config.yaml
arch: "gmlp"
model: "image classifier"
dataset: "pixel-art sprites of 400 made-up characters on tiled backdrops"
train_examples: 197500
image_size: 32
crop_scale_min: 1
horizontal_flip: false
translate: 0.12
cutout: 0.25
targets: ["sprite", "colour", "place"]
num_classes: [400, 12, 4]
norm: "rmsnorm"
mlp_ratio: 6
patch_size: [2, 2]
layers: 8
width: 192
loss: "binary_cross_entropy"
residual_init: "none"
optimizer: "adamw"
lr: 0.0014
beta1: 0.9
beta2: 0.999
eps: 1e-06
grad_clip: 5.0
steps: 13500
batch_size: 128
epochs: 8.7
lr_schedule: "wsd"
decay_fraction: 0.2
final_lr_fraction: 0.1
warmup_steps: 670
weight_decay: 0.3
Rows from block 5 of a small image classifier, named by matrix and row number. Rows with one number belong to one neuron. Each number is 128 + 24 x the weight over its row's rms, rounded and kept within 0 to 255. All counts start at 0.
After each neuron's rows are labels from the 100 images, of 14976, where the neuron reaches its largest size: "top examples" is what is common among them. Only what is clearly more common there than usual is listed. The data: pixel-art sprites of 400 made-up characters on tiled backdrops. In brackets: how many of the 100.
# u: gMLP up (value half) (model.blocks.5.mixer.u.weight, 576x192), inputs 128-191
# v: gMLP up (gate half) (model.blocks.5.mixer.v.weight, 576x192), inputs 128-191
# out: gMLP down (model.blocks.5.mixer.out.weight, 192x576, transposed), outputs 128-191

u.390 [ 64 159 128  89 101 127 138 112 100 132  69 109 115 164 171  96  88 143 118 110 130 100 119 113 129 143 139 122 123 159 118  57 145 134 120 116 113 120 147  84 161 136 124  88 145 146 116 135 159 134 170  97 118 154  91 115 137 111 159 115 154 115 143  78]
v.390 [ 92 149 127 104 122  97 115 108 166 114 136 131  85 123 150  99 100 130 110 113 130 117 128 101  91 130 133 151 111 141  90 101 147 120 152  85 120 110 108 128 131 115 119  85 116 109 108 103 140 166 146 135 144 132  86  74 123  66 150 146 102 116 145 101]
out.390 [149 116 117 111 147  81 133 135 150 156 130 122 144 138 145 157 177  86 106 141 148 132  91 140 152 136 131 148 148  65 122 153  73 154 112 149 121 137  93 109 108 145  95 131  90 126 166 144 147 132 133 126 115 122 139 137 110 164 141 113 151 124 132 161]
top examples: black (100); large (96)

u.152 [111 143 178 110 108 169 150 141 166  80 137 120 121 134 121 127 148 144 110 109 133 118 168 109 123 135 120 132  75 129  57 115 152 180 118 133 163 149 127 149 120 106 105 128 109 101 110 153 142 134 120 125 101 128  65  97 152  92 129  81 112 157 107 117]
v.152 [ 72 125 112  80  77  85 136 129 159 123 146  92 120 142 132  76 146 135 140 133 140 108 102 150 130 130 110 127 130 154 112  91 151 123 137  93 126 135 128 102 118 131 134 117  97 125 114 123 150 133 174  94 110 159 100 118 144 113 173 147 155 146 178 129]
out.152 [142  98 120 150 153 150 108 112 145 113 107 143 108 104 117 113  93 110 150  98  97 129 174 104  86 102 162 160 136 130 125 128 163 116 154 127 100 124 114 122 150 115 105  91 141 136 151  82 107 125 129 150 124 119 118  87 103 148 133 129  85  74 108 127]
top examples: lower right (56)

u.515 [ 97 142 147 140 122  96 116 162  87  94 112 112 124 139 123 122 101 131 152 165 134 143 192 151 106 151 137 151 123 161 130 121 146 143 132  85 115 134 142 110 135 153 168 152 142 166 125 147 156  98 123 153 104 156 147  71  99 129 119 102 113  99 144 118]
v.515 [107 144 103 144 141 137 109 134 144 143 117 142 137 149  94 117 146 103 147 107 131 151  96 103  85 125 167 120 102 112 146 122 103 103 137  95 141 119 126 122 141 153 104 171 134 102 154 147  94 143 130 187 123 180  84 164 125 127 109 158 151  81 112 131]
out.515 [138 141 168  97  87 137  74 107 143 128 135 122 112 143 126  90 105 160 105 101 104 129 144 109 122 167  79 109 116 151  80 118 115 116 118 101 138 128 150 126 108  97 122 122 117 110 111  87 106 107 107 122 173 111 120  90 110 109 156 126 116 150 142  79]
top examples: lower right (51)

u.468 [135 156 129 120  93 118 117 143 113 117 133 133 133 102 146 174 125 169 125 146 109 140 131 125 102  97  79 126 147  98 126 141 108 158 145 134 109  74 143 123 127 118 150 150 136 127 133 107 146 124 118 156 143 113 129  79 147 151 143 101 148 108 107 124]
v.468 [122 142 130  93 116 103  98 147 116 101 132 127 128  97 121 142 127 136 126  98 115 149 163 125  89 108  83 121 141 113 108 148 128 166 145 136 116 107 148 139 142 128 154 103 134 133 136  80 156 103 140 141 187 152 135  39 112 130 159 112 141 159 104 167]
out.468 [102 127 169 156 118 145 150 126 141 128 105 154 114 121 129  85 112 149 154 105 157 121 140 123 169 159 167 125 121 165 140 109 151  74  90  73 126 129 101 144 165  98  79 123 122 101 139 152  66 118 109 148 132 119 117 152 111 130 139 124 144 135 111 145]
top examples: black (31)

u.367 [ 69 124 128 110 115 131 106 120 151 105  90 108 111 124 149 101 128 139 130 131 146 109 121 131 148 105 146 137 136 148 128 130 160 108 124 128 102 120 146 116 153 140 144 124 130 168 148 118 146 130 110  99  82 168 121 130 133 140 143 116 142 102 108 110]
v.367 [110 138 160 119 108 134  99  93 157 108 156 137  78 138  99 114 114 139 109 103 130 110 147 121 100 141  95 127 117 146  70 102 123  92 144 100 127 107 153 165 102 107 118 127 137 102  90  93  98 130 143 128 110 124 125 131 161  96  95 142  98 137 130 140]
out.367 [154 136 120  94 150 107 137 145 110 154 125 122 156 158 122 137 172  73  98 115 113 147  98 114 135 132 124  84 148  84  97 124  99 163 119 163 157 106 111 149  95 123 129 127 115 100 126 134 131 115 112 118 151  96 137 127 116 123 127 121 162 143 162 138]
top examples: upper left (66)

u.339 [ 87 136 150 114  92 168 128 153  81 145  60 126  71 149 138  90 152 162 131  87 131 118 124  97 145  99 142 105 131 132  98  75 119 130 157 138 158 133 138 128 138 143 132 120 155 102  89 140 143 110 159 107 116 152 129 120 141 130 152 180 133 107 129 108]
v.339 [110 110 142 122 138 118  92 100 151 116 130 147  52 132 152 103 119 118 146  79 144 119 143 138  99 168 129 144 136 168 121 149 121 122 135  73 132 140 153 114 118 157 102 152  91 154 140  69 101  91 102 147 155 145 145 147 134 133 135 118 131 141 133 122]
out.339 [116 141 138 119 153 133 108 105 170 137 160 129 192 155 107 139 139 107  95 162 159 147  97 145 177 162 171 170 145  98 127 127 117 159 141 112 113 111  86 133  81 113 136 121  58 111 125 146 137 158  89 113 137 119 141 181 136 121 140 145 125  91 111 139]
top examples: upper right (53)

u.55 [104 117 114 131 148 109 136 116 121 123 111 108 167 123 146 112 139 133 162  72 127 113 142 122 131 159 142 159 119 139 126 120 116 123 122 137 117  96  97  91 129 140  82 132 109 103 146  88  99  96 130 119 178 142 117 154 117 151  92 116 141 152 167 114]
v.55 [138 133 143  93 121  73 130  91 139 112 144 137 131 118 118 113 133 155 107 118  70 164 102 115 153 119 106 116 111 149 136 119 153 122 111 146 146 116 133 126 140 129 106 179  74 156 108  67 104  94 137 114 159 162 128 139 111 128 178 113 117 156 160 163]
out.55 [165 124 120 110 157 130 198 141 166 179 125 149 131 139 154 169 127 108 120 157 160 138 138 146 109 128 150 142 182  98 138 163 106 144 125 181 155 157 135 130 128 154 115 155 146 128 168 132 155 148 116 102  91 153 139 150 124 175 119 149 140 122 120 156]
top examples: yellow (100); upper left (68)

u.215 [167 102 101 177 148 156 136 136 110 177  70 125 156 120 158 110 161  88 166 122 143 124  97 139 127 142 166 160 146 116 154 162 103 162 153 157 181 159 109 127 110 161 138 122 130 130 164 143 134 152 126 140 116 134 124 127 113 159 109 149 167 116 124 122]
v.215 [ 93 113 120  82 126 100 118 122 134 102 153  83 144 131 142 165 106 135 126 152 120 126 116 137 121  93 130 110 123 132 109  61 158  95  91 155 117 113 118 125 172 124 120 104 119 137 132 110 140 136 129 108 113 151 127 139 145 126 141 109 144 158 122 134]
out.215 [103 171 131 115 114 155 135 145  98 112 133  97 148 119 135 124 141 146 121 166 136 119 103 139 146 135 121  77 135 108 110  91 134 105  91 128 127 118 114 149 128 161 150 133 150 126 111 162 150 130 116 146 123 131 104 116 124 119 107 105 170 141 133 145]
top examples: lower right (59)

u.65 [153 111 105  94 172 130 124 112 168 119 156 137 159 104 140 180 126  85  62 151 125 171 145 107 131 142 139 148 150 112 146 160 137 150 121 149 111 108  86 110 117  80 146 173 155 117 144 143 129 130 120 131 132 158 170 167  97 122 126 126 123  75  84 157]
v.65 [119 138 144  95 150 115 115 100 151 106  82 164 107 131 102 110  61 108 120 129 131 130 143 146 124 182 138 150 147 135 100 140 146 106 115  84 108 112  98 139 142 101 150 153 159 151 123  88 111 138  99 124 143 116 152 154 136 120  74 106 105  94 143 160]
out.65 [101 105 165 154 115  95 107 133 102 157 139 126 122 132 160 170 149 133 135 137 122 114 147 100 121  75  76  84 124 121 139 122  98 157 119 146 153 117 123 115 138 139 125  93 136 115  62  97 132  93 120 133  88  85 104  72 112 135 138 100 107 120 129 118]
top examples: green (26)

u.203 [147 110 125 113 113 121 158 117 106 134 193  78  98 140  85 103  98 143 107 139 130 110 144 127 131 112 120 105 113  95  87 120 121 150 132 125 113 112 110 139 114 170  74 116 132  86 124 122 118 122 104 120 171  48 113 154 121 133  98 160 126 126 122 138]
v.203 [135 128 147 141  85 152 157 106 131 134 140 134 130 134 104  78 128 135 160  97 149 110 142 128 135 185 129 148 115 179 107  74 120  99  99 106 116 136 177 133  93 128  83 101  92 108 111 113 105 125 168 151  70 134  92  73  95 113 146 132 127 120 120 106]
out.203 [110 128 123 185 114 189  80 135 146 107 114 151 164  86 141 146 148 155 145 166 118 142 124 115 117 140 167 134 113 131 118 117 132 125 126 104 129 123 142  90 161 103 162 100 146 151 123 132 141 122 134 127  46 181 152 118 142 158 132 121 131 137 137 114]
top examples: green (29); pink (25)

u.456 [ 88 142 195 129  93 157 157 166  83 120  95 111  72 151 119  92  95 215 144 131 140 114 131 119 124 103 119  82  94 136 104  73 138 118 142 127 145 141 161 160 108 137 137 116 129 132  97 148 138 121 127 123 115 119 121 121 119  94 152 155 103 105 114 100]
v.456 [ 75 100 114 121 100  91  85 146 112 127 121 121 137 137  74  90 145 137 151  65 140 156 128 134 135 166 134 172 103 164 135  96 112 154 154 129 108 126 138  94 146 106 163 159  92 135 120 100 118  78 120 147 144 173 139 145 139 130 168 125 149 198 176 138]
out.456 [147 131 124 145 156 164 128 102 154 159 154 156 175 152  92 141 152 123 149 158 171 133 101 137 128 163 137 171 168 139 145 134  96 119 116 159 114 122 120 119  94 154 118 127  85 134 163 138 121 132 108 109 126 143 154 175 130 125 105 132 170 129 117 120]
top examples: yellow (64); white (34)

u.397 [119  95 147  85 130 196 134 114 133 108 112 145 114 109 169 101 134 131 104 141  87 142 161  85 144  99 157 122 149 159 133 127 187 189 142 137 133 121 109 147 131 121 159  91 143 125  89 111 179  91 107 143 119 125 137 129 118 106 163  91 111 114  98 125]
v.397 [118 118 130 132 132 154  96 132 110 126  97 145 129 119 150 110 100 125 132 123 108 152 125 154  98 135 123 163 135 143 144 140 132 167 145 118 163 171 181 122 101 129 162 145 133 163 103 116 122 110 120 154 122 149 161  97 112 118 138 117 142 134 111  86]
out.397 [162 124 110 168 137 122 136 151 145 132 141 116 124 146 132 120 139  86 144 137 115 105  95 194 116 144 156 178 101 125 129 159 114 123 156 143 136 182 129 112 125 154 121 120 154 140 145 145 119 205 191 106 122 156 156 158 126 164  95 168 151 101 114 126]
top examples: upper right (57)

u.25 [150  64 148 104 100 143 150 126 151 110 168 163  86 107 129 153 152 144 132  92 127 115 189 113 156 133 165 139 127 121 118 130 128 148 131 132 115 149  99  90 141 102 142 121 124 118 113 109 153  93  99  99 154  79 131 139 165 133 148 109 143 152 142 124]
v.25 [ 94 119 121 170 116 105  61 150 106 111  96 147 115 123 135 118 113 132 161  66 119 114 146 148  99 148 117 196  88 127 143 143 112 145 155  83 124 141 143 103 110 156 139 132 140 133 135  89 105 120 126 138 138 168 163 137 124 135  78 133 127 128 148 110]
out.25 [115 176 112 142 134 147 104 159 105 159  96  96 142 142 161 133 124  86 144 117 138 114  88 148 130 156 174 161 123 113 156 134 108 138 124 129 127 155 136 124 100 175 102 125 166 164 172 117 137 165 146 139 102 184 115 169  96 144 109 183 141 107 107 137]
top examples: lower right (60); white (56)

u.117 [148 151 114 141 147  94 149 175 117 154  87 133 142 144  89 123 134 113 146 135 127 140 166 130 153 120 129 142 121 126 140 155 117 149 158 147 121 141 116 143  89 146 160 156 152 166 153 146 168 103 108 174 134 144 128 101  89 137  90 146 111 122 164 153]
v.117 [119 133 122 145 133 119  97  93 141 148 144 101 148 154  93 116 154 109 169  97 147 119 108 115 112 127 142 133  98 103  93 126  85  92 136  96 155 146 122 153 137 170  95 133 146 103 154 110  65 127 154 161 132 164 104 152 127 119 130 135 170 130 123 134]
out.117 [164 124  86 161 150 124 155 110 130 183 114 143 165 119 132 121 152  91 147 107 133 148 104 110 113 132 121 149 140 109 158 137  97 135 142 175 168 139  99 143 103 115 132 125  88 111 163 105 130 166 132 127 146 139 157 178 125 127 115 145 138 162 133 145]
top examples: upper left (56)

u.207 [ 87 130 154  93 109 123 107 106 110  74 121 124 114 102 112 136 104 164 140 109  75 119 169 116 137 116 111 137  79 131  80 112 167 133 139 100 120 118 173  99 177 116 129 150 150 142 109  68 104 119 139 128 152 131 118  88 106 110 101 123 117 147 146 115]
v.207 [ 93 146 127 121  68  92 151 139 161 122 171 103 104 135 134  59 139 134 113 132 142 112 115 112 148 185  86 125 104 159 101 123 141 123 159  80 112 120 151  95 107 143 170 115 106 102 100 118 152 134 176  98 105 134  78 105 151  95 144 126 138 128 169 104]
out.207 [104  90 140 117 115 127 101 120 136 105  96 141  88 120  73 116 103 174 148  90  93 119 170 111  85 112 120 106 105 134 124 126 162 101 144 110 122 100 160 156 178 119 135 121 134 137 124  85 120  99  92 145 142 139 131  94 121 124 129 151  82 106 111 108]
top examples: lower right (59); yellow (27); white (26)

u.405 [ 88 138 173 126  75 145 124 111  91  78 119  95 116 139  99 118 106 165 147 131 133 104 187 115 132 153 112 120  89 147  87  93 147  85 108 100 137 134 154 124 143 137 105 122 142 111 115 105  95 137 111 119 176 138 107  91  98 119  92 131 128 115 160 119]
v.405 [ 74  91 113  94 107 148 106 120 137 110 121 124 141  96 119 104 151 148 133  73 127 127 123 108 126 156 125 153  93 134  97 121 147 147 139 100 107  99 128  92 143 125 145 125 132 123 115  95 101  99 160 113 100 150 108 108 151 108 103  83 154 161 173 144]
out.405 [101 118 141  98  92 136  94 112 127  75 140 141 101 126  91 102  85 176 112 114 109 127 163 116 111 138 100 108 104 159 113 118 168 101 142  91  96  94 158 141 169 109 146 148 152 128  96 107 121  95  97 125 161 116 119 102 139  98 118 136  85 134 130  98]
top examples: yellow (75)

u.33 [119 151 134  82 116 105 145 164 126  79 168 108 118 144 103 148  62 160 111 153 123 137 142 137 109 167  78 148 143 144  83 100 136 117 105  87  71 116 141  94 111 103 156 148 123 111 139 123 153 141 161 118 122 119 143 133 132 138 145 137 140 113 156 111]
v.33 [105 117 135 134  85 154 107 131 110 134 104 124 101 131 123 112 150 110 123  99 120 124 187 138 168 143 129 163 132 118 136 124 118 123 154 137 144 142 137  98 112 160 111 151 163 153  78  82 125  98 174 114 149 175 169  92 145 130 127  99 157 155 145 116]
out.33 [ 99 110 105 137 145 109 125 110 137 153  92 139 124 126 121 136 187 114 173 140 106 117  72 143 157  94 184 136  78  79 181 143  96 154 124 138 143 162 139 102 140 223  87 138 100 151 153 137 137 144 108 133 100 150 118 110  98 148 123 135 168 150 138 145]
top examples: yellow (29)

u.264 [123 119 170 156 102 170 138 115 128 103 146 138 122 112 125 111 123 148 157 116 123 118 135 138 148 121 147  95  93 152 107  89 164 128 120 137 159 151 139 152 126 102 112 127 115  86  98 168 117 120 107 101 126 134 117 131  82  90 129 164 122 119  96  99]
v.264 [132 158 141 147  48 132 155 130 127 134 139 112  94 137 129  70 179 145 117  91 171 102 105 117 137 136  84 136 109 128 102 127 102 128 191 113 151 135 132 146  58 102 106 111  90 103  76 152 122 117 139 120 107 134 106 109 146 109 161 154 135  95 133  80]
out.264 [ 42 128 120  84 122 160  61 119 116 112 150 103 134 180  66 108 123 168 141  84 157 125  96 131 121 133 127 139  85 128 125  98 113 136 180 114  97  84 163 109 102 121 160 144 125 149  71 136 108 115 108 127 167 132 113 113 143  59 128 134  98 113 161 126]
top examples: large (80)

u.377 [155 127 143  88 125 137 105  90 115 109 154 135 143 114 138 169 135 133  84 167 143 151 138 114 146 134 102  81 149 152 107 122 130 155 147  89 105  85 111 123 119 102 202 145 140 123 103 145 166  90 132 161 161  63 131 116 135 123 155  54 121 113 147 132]
v.377 [137 146 117 132  84 133 143 123  93 115 133 116 100 116 104 144 134 132 137  82 150 100 136 145  82 164  96 142 119 125 122 141 112 169 163 101 142 109 126 148  77 130 143 142 126 126 109  91 142 114 113 142 132 113 104  96 175 132  91 137 132 134 168 113]
out.377 [112 148 124 152 131 148 117 145 120 152  78 139 124 149 127 128 108 101 118  85 135 109 111 141 104 125 169 173 120 125 165 147 117 141 127 117 163 182 154 152  94 140 116 127 101 110 101 138  80 160 142 117  89 183 150 157 131 123 116 176 118  92 111 125]
top examples: black (35)

u.489 [130 132 151  71 119 120 139  91 155 115 112 103 142 128 102 146 127 140  76 114 124 152 142  92 155 118 117  96 104 131 113 123 153 143 166  86 102 108 118 119 138  77 179 156 155  90  74 145 135 100 134 126 165 148 139 124 138  90 112 122  96 110 147 113]
v.489 [126 128 104 165  89 106 136 139 113 131 125 143 103 106 133 132 154 147 171 115 147  84 110 165 134 158 130 192 113 128 136 124  98 118 141 132 123 132 180 121  91 172  71 126  96 141 134  86 135 104 138 114  93 162 136 139 132 148 110 150 140 167 149  99]
out.489 [137 144 151 173 120 133 165 122 111 166 114 134 131 100  96 160 105 174 129  83  93 107 129 106 129 157 105 127 102 136 169  99  88 105  88 119 128 101 138 151 150 135 113 109 138 124 135 118  99 115 153 156 118 119 131 125 140 114 110 121 114 143 165 115]
top examples: large (79)

u.537 [116 103 157 113 135 145 134 107 131  73 141 144  88 115  94 121 109 155 131 138 144 138 182 122 135 112 112 111 130 130  86 126 179 104 100 104 119 140 136 155 136 130 142 118 171 127 140 135 124 126  92 109 123  97 145 114 110  92  91 127 100  80 149 119]
v.537 [112 102  88 155 129 131 109 102 156 173 118 109 127 135 125 115 162  86 162  91 168 117  88 124  98  99 154 156 120 102 141 153  85 121 153 117 190 132  92 155 138 163  86 123 136 127 151 111  91 150 122 159 125 167  71 145 146 154 132 155 159 117 108 135]
out.537 [104 118 147 151  81 159  91 127 126  98 145 113 133 140 137  98 118 165 159 132 135  86  88 160 118 122 134 122 133 152 125 108 130 152 119  98 123 123 142 126 149 170 107  90 161 143 102 149 143 111 146 132 106 128 118 111  92 135 131 151 101 109 121 101]
top examples: green (56); purple (35)

u.276 [ 90 139 103 107 104 135 133 105 113 126 130 115 122 164 111 114 145 134 118 123 134 135  96 118 132 117 137  83 134 155 113  96 145  96 113 112 137 132 144 136 113 146 149 141 137 132 129 135  93 134 152 118 131 145 110 145 181 115 127  94 143 133 135 147]
v.276 [127 131 122 143 112 158 136 152 131 127 133 134 113 142  98 124 123 127 130 128 185 119 114 113 120 104 137 101 135 111  84 107 141 100 118  88 137 170 167 147  91 144 126 117 163  71 130 187 120 179 170  80 104 149  96 104 124 105 120 133 137 104  95 141]
out.276 [176 146 107 175 135 164 148 157 165 165 111 115 107 117 136 165 140  85 102 165 131 123 119 128 121 122 146 104 165  75 127 159  96 133 126 149 120 144 106 109 127 154  80 111 124 124 152 166 147 149 129 138 116 120 119 131 138 169 144 150 111 105 111 129]
top examples: green (100); large (80)

u.159 [151 123 127 107 136 109  77 117 175 115 179 145 135 113 135 147 126 129 103 131 126 150 131 105 139 133 112 141 158 126 109 157 147 105 147 122 114  92  97  89 158  72 170 125 111 121 118 122 123 154 122 130 123  92 158  96 145 139 157 137 104 112 131 124]
v.159 [120 130 136  64 107  86 166 123 132  60 181 102 102 139  89 138 114 126  97 159 139 151 156 180 122 181 116 132 122 149  93 127 158 111 155 109 105  93 127 141 104 154 156 158  89 133  91 118 140 130 132 104 157 136 113 105 169 111 103  88 143 137 156 146]
out.159 [ 97 132 154 131  96 198 136 127 124 154 128 124  81 149 127  85 166 151 132  83 126  99 137 104 177 124 121 130 106 150 147 131 105 134 107  95 129 146  84 153  98 148 124 102 156 124 129 130 106 107 165 154 109 139  90 109 137 125 141 107 103 127 127 130]
top examples: black (27)

u.163 [119 111 171 121 110 147  92 105 111  98 151 103  87 154 121 144 135 170 134  94 113 115 139 138  93 132  99 108 121 190  71 129 150 128 167 103 136 147 172 127 121 107 146 140 149 139 105 137  81 126 161  94 160 102 140  82 138  94 121 118  87 158 128 125]
v.163 [ 91 123 130 110  84 107 147  99 150  87 201  84 101 114 141  85 124 145  78 106 117 127 129  91 151 144  74 117  97 132  92 121 166  96 145  96 117 118 124 164  93 131 135 137  96 123  90 101 127 121 133 125 136 145  95  96 150 106 143 103 136 145 149 113]
out.163 [100 100 117 105 111 159 121 119 139 112 116 152  95 110  77 119  91 186 136  91 103 117 150  89  98  95 117  98  78 133 134 117 156 121 159 115 111 109 150 157 172 111 139 114 149 137 105  87 115  88  94 155 128 125 128  98 139 106 128 136  93 124 157 124]
top examples: grey (95)

u.310 [119 105 128 150 138 131  99 156 138 129  99 107 117 119 153 126 110 111 169 160 151 108 165 154  99 165 154 160 147 158 144 140 116 155 105 105 139 155 148  91 162 166 121 122 115 157 152 124 154 109 123 109 102 159 161 146 109 158 135 112 140 109 119 100]
v.310 [111 141 111 149 153 125 121 149 136 143 111 139 153 150  94 105 160 105 148 129 115 160 104 123 117 120 138 111  94 102 124 120  92 113 143 117 137 129 105 138 135 150 104 155 149 107 168 173 110 131 120 179 143 159  90 138  91 125 120 166 137 104 107 115]
out.310 [155 132 118 122 110 138 122 106 152 146 102 127 138 120  94 112 154 134 110  94  91 138 108  82 134 120  88  95 122 105  98 135 102 118 141 139 161 126 131 143 104  97 113 132 104  88 137  84 128 141  93 129 174 104 117 111 126 115 141 162 140 151 153 117]
top examples: upper right (52)

u.259 [120 128 125 137  86 142 138 125 123 116 154 105 130 146 143 126 107 144 137 106 105 104 106 134 140 118 133 115 127 112 102 103 125  95 100 130 145 132 136  91 126 153 120 119 161 123 138 110  79 146 154 108 124  84 116 130 137 161 117 115 151 106 156 133]
v.259 [111 130 127  98 103 183 134 130 173 111 138 133  99 130 107 109 131 127 100 132 179 114 119 133 113 129 135  94 133 119  79 102 143  93 114  94 143 158 165 127 104 125 106 111 151 113 112 190 101 160 137  79  98 140 103  82 140 102 132 135 137 121 122 151]
out.259 [137 138  89 156 155 147 127 132 192 139 120 126 103  89 125 163 157 106 129 179 115 142 138 147 115 149 173 114 131 134 145 159 110 139 137 126  85 130 105  85 166 129 105 133 139 143 162 191 137 133 154 145 104 154 115 126 106 137 146 132 106 120 122 121]
top examples: green (100); large (74)

u.266 [ 81 116 190 109 128 158 141 124 146  98 124 123  93 128 122  96 111 151 131 127 161 124 171 141 147 144 147 112  74 164  95 105 163 118 132  72 135 164 143 135 123 115 178 126 153 121  69 156 107 132 116 128 150  82 104  88 109  69 133 144 102 103 144 119]
v.266 [118  98 124 135 132 167 105 112 148 161  91 120 103 138 125  91 146  82 118  87 131 140 132  86 121 123 164 135 125 118 134 133 116 148 146 121 187 144 115 129 136 172 100 148 157 117 124 115 104 129 155 135 121 191 108 136 118 116 139 142 149  80  88 119]
out.266 [ 87 146 141  83 140 144 141 132 114 123 137 116 142 111 150  90 119 108 121 130 118 134 116 137 143 120 151  89 111 136 145  82 174 133  93  77 125  85 105 147 161 103 133  83 151 118  93 144 168  94 123 155 101  80  91 104 125 103 139 120 120 128 151 138]
top examples: grey (100); large (81)

u.378 [138  99 146 106 124 157 129 104 147 113 114 153  46  94 143  91 133 136 116  93 125 127 169  77 162 131 147 128 138 139 107 108 162 144 160 118 115 159 114 134 115 142 138 132 109 110  85 119 157  87 118 109 162 127 122 149 105 107 115 115 149 126 150 119]
v.378 [ 96 138 131 138 144 136  88 114 110 112 106 115 147 127 141 115 111 124 123 134  97 115  98 155 116 139 100 142 136 119 117 133 115 114 105 104 125 140 170 128 143 118 128 138 127 168 126 132 103 163  99 151 145  57 116 104 107 113 140 137 154 136 123 119]
out.378 [ 97 116 113 138 103 154 134 155 108 142 106 105 156 175 156 130 131 119 169  95 101  73  95 165 137 167 163 184  92 115 162 121  95 133 120 130 138 155 133  94 123 179 122  93 145 137 166 126 127 170 187 105  95 129 141 155  89 143  99 147 152 129 119  89]
top examples: yellow (28)

u.91 [114 163 145  86 118 111 138 116 130  84 150 118 125 116 105 123  99 185 112 120 104 139 143 102 135 125 128  98 102 135  89  77 181 120 149 108  98  71 122 140 127 108 163 120 129  93  80 110 150 105 141 133 107 138 102 116 142  61 139 116 110 140 148 122]
v.91 [132 115 100 153 124 126 112 102 140 153 107 143 122 111 161  85 128  96 181 123 168 119 100 134 115 135 153 153 138 130 155 138 123 126 133  81 173 172 118 118 134 177 113 135 110 164 142 136 117 142 139 142 129 144 113  97 106 142 148  98 170 138 126 115]
out.91 [ 99 148 131  85  98 122 184 116 118 114 121 113 132 139 117 117  92 162  86 133 122 157 132  97 143 146 113  85 102 126 130  90 161 123 126 133 129  93 140 138 105 103 145 148 105  84  70 133 156 113 128 112 129 117 120 119 145  66 150 120 113 151 175 129]
top examples: lower right (62)

u.511 [101 158 129  84 103 138 101 116 127 137  47 121 125  94 133  83 149 132 131 114 151 146 103  99 147 124 135 137 153 148 132 109 143 134  95 144  99  82 107 116 156  74 130 140 136 146 135  96 147 141 125 129 111 153 132 144 139 138 173 127 153 130 135 131]
v.511 [ 76 142 127 111 129 108 102 136 127 102 124 113 106 118  81 100 160 125 115 106 139 152 139  96 119 123 126 143  76 142 124 152 160 124 135 121 137  70  90  97 128  92 103 170 130 158 129  97  85 125 126 162 127 151  65 115 149 101 115 137 115 111 138 163]
out.511 [188 115  94 151 164 117 149 133 140 173 137 132 153 152 178 169 111  85 140  93 140 111 124 131 116 131 161 142 125 109 141 126  97 156 127 120 167 150 107 159  92 157 105 104 115 111 148 118 112 123 143 130 102 161 131 158 113 135 125 120 144 113  94 149]
top examples: yellow (67); upper left (53); blue (25)

u.218 [134 146 131  99  94 122 164 109  91 140 105 105  87 133 141 104 105 139 106 131 108 119 119 123 152 158 120 114 140 134 117  74 125 147 159 162 125 104 108  87 183 149 104  96 112 127  95 100 151 125 153 100 140 112 105 113 130 120 152 148 138 111 182  97]
v.218 [ 92 144 117 129  96  97  92 130 144 125 147 135 102 180  91  95 110 112  89 173 166 114 146 145 119 143 111 165  99 175 130 112 103 133 154  93 111 140 133 121 111 128 145  97 115 152 106 157 182 148 114 116 122 128 126 124 146  99 171 183  94 121 128  90]
out.218 [116 140  81 145 163  79 166 136 173 172 111 136 124 132 147 117 122  99 141 135 157  99 115 123 178 136 171 169 117  97 172 135 100 147 110  99 116 123  87  86 123 154  90 109 134 124 167 164 152 130 127 153  72 155 145 147  98 134 135 141 132 128 116 140]
top examples: black (100); large (86); upper right (54)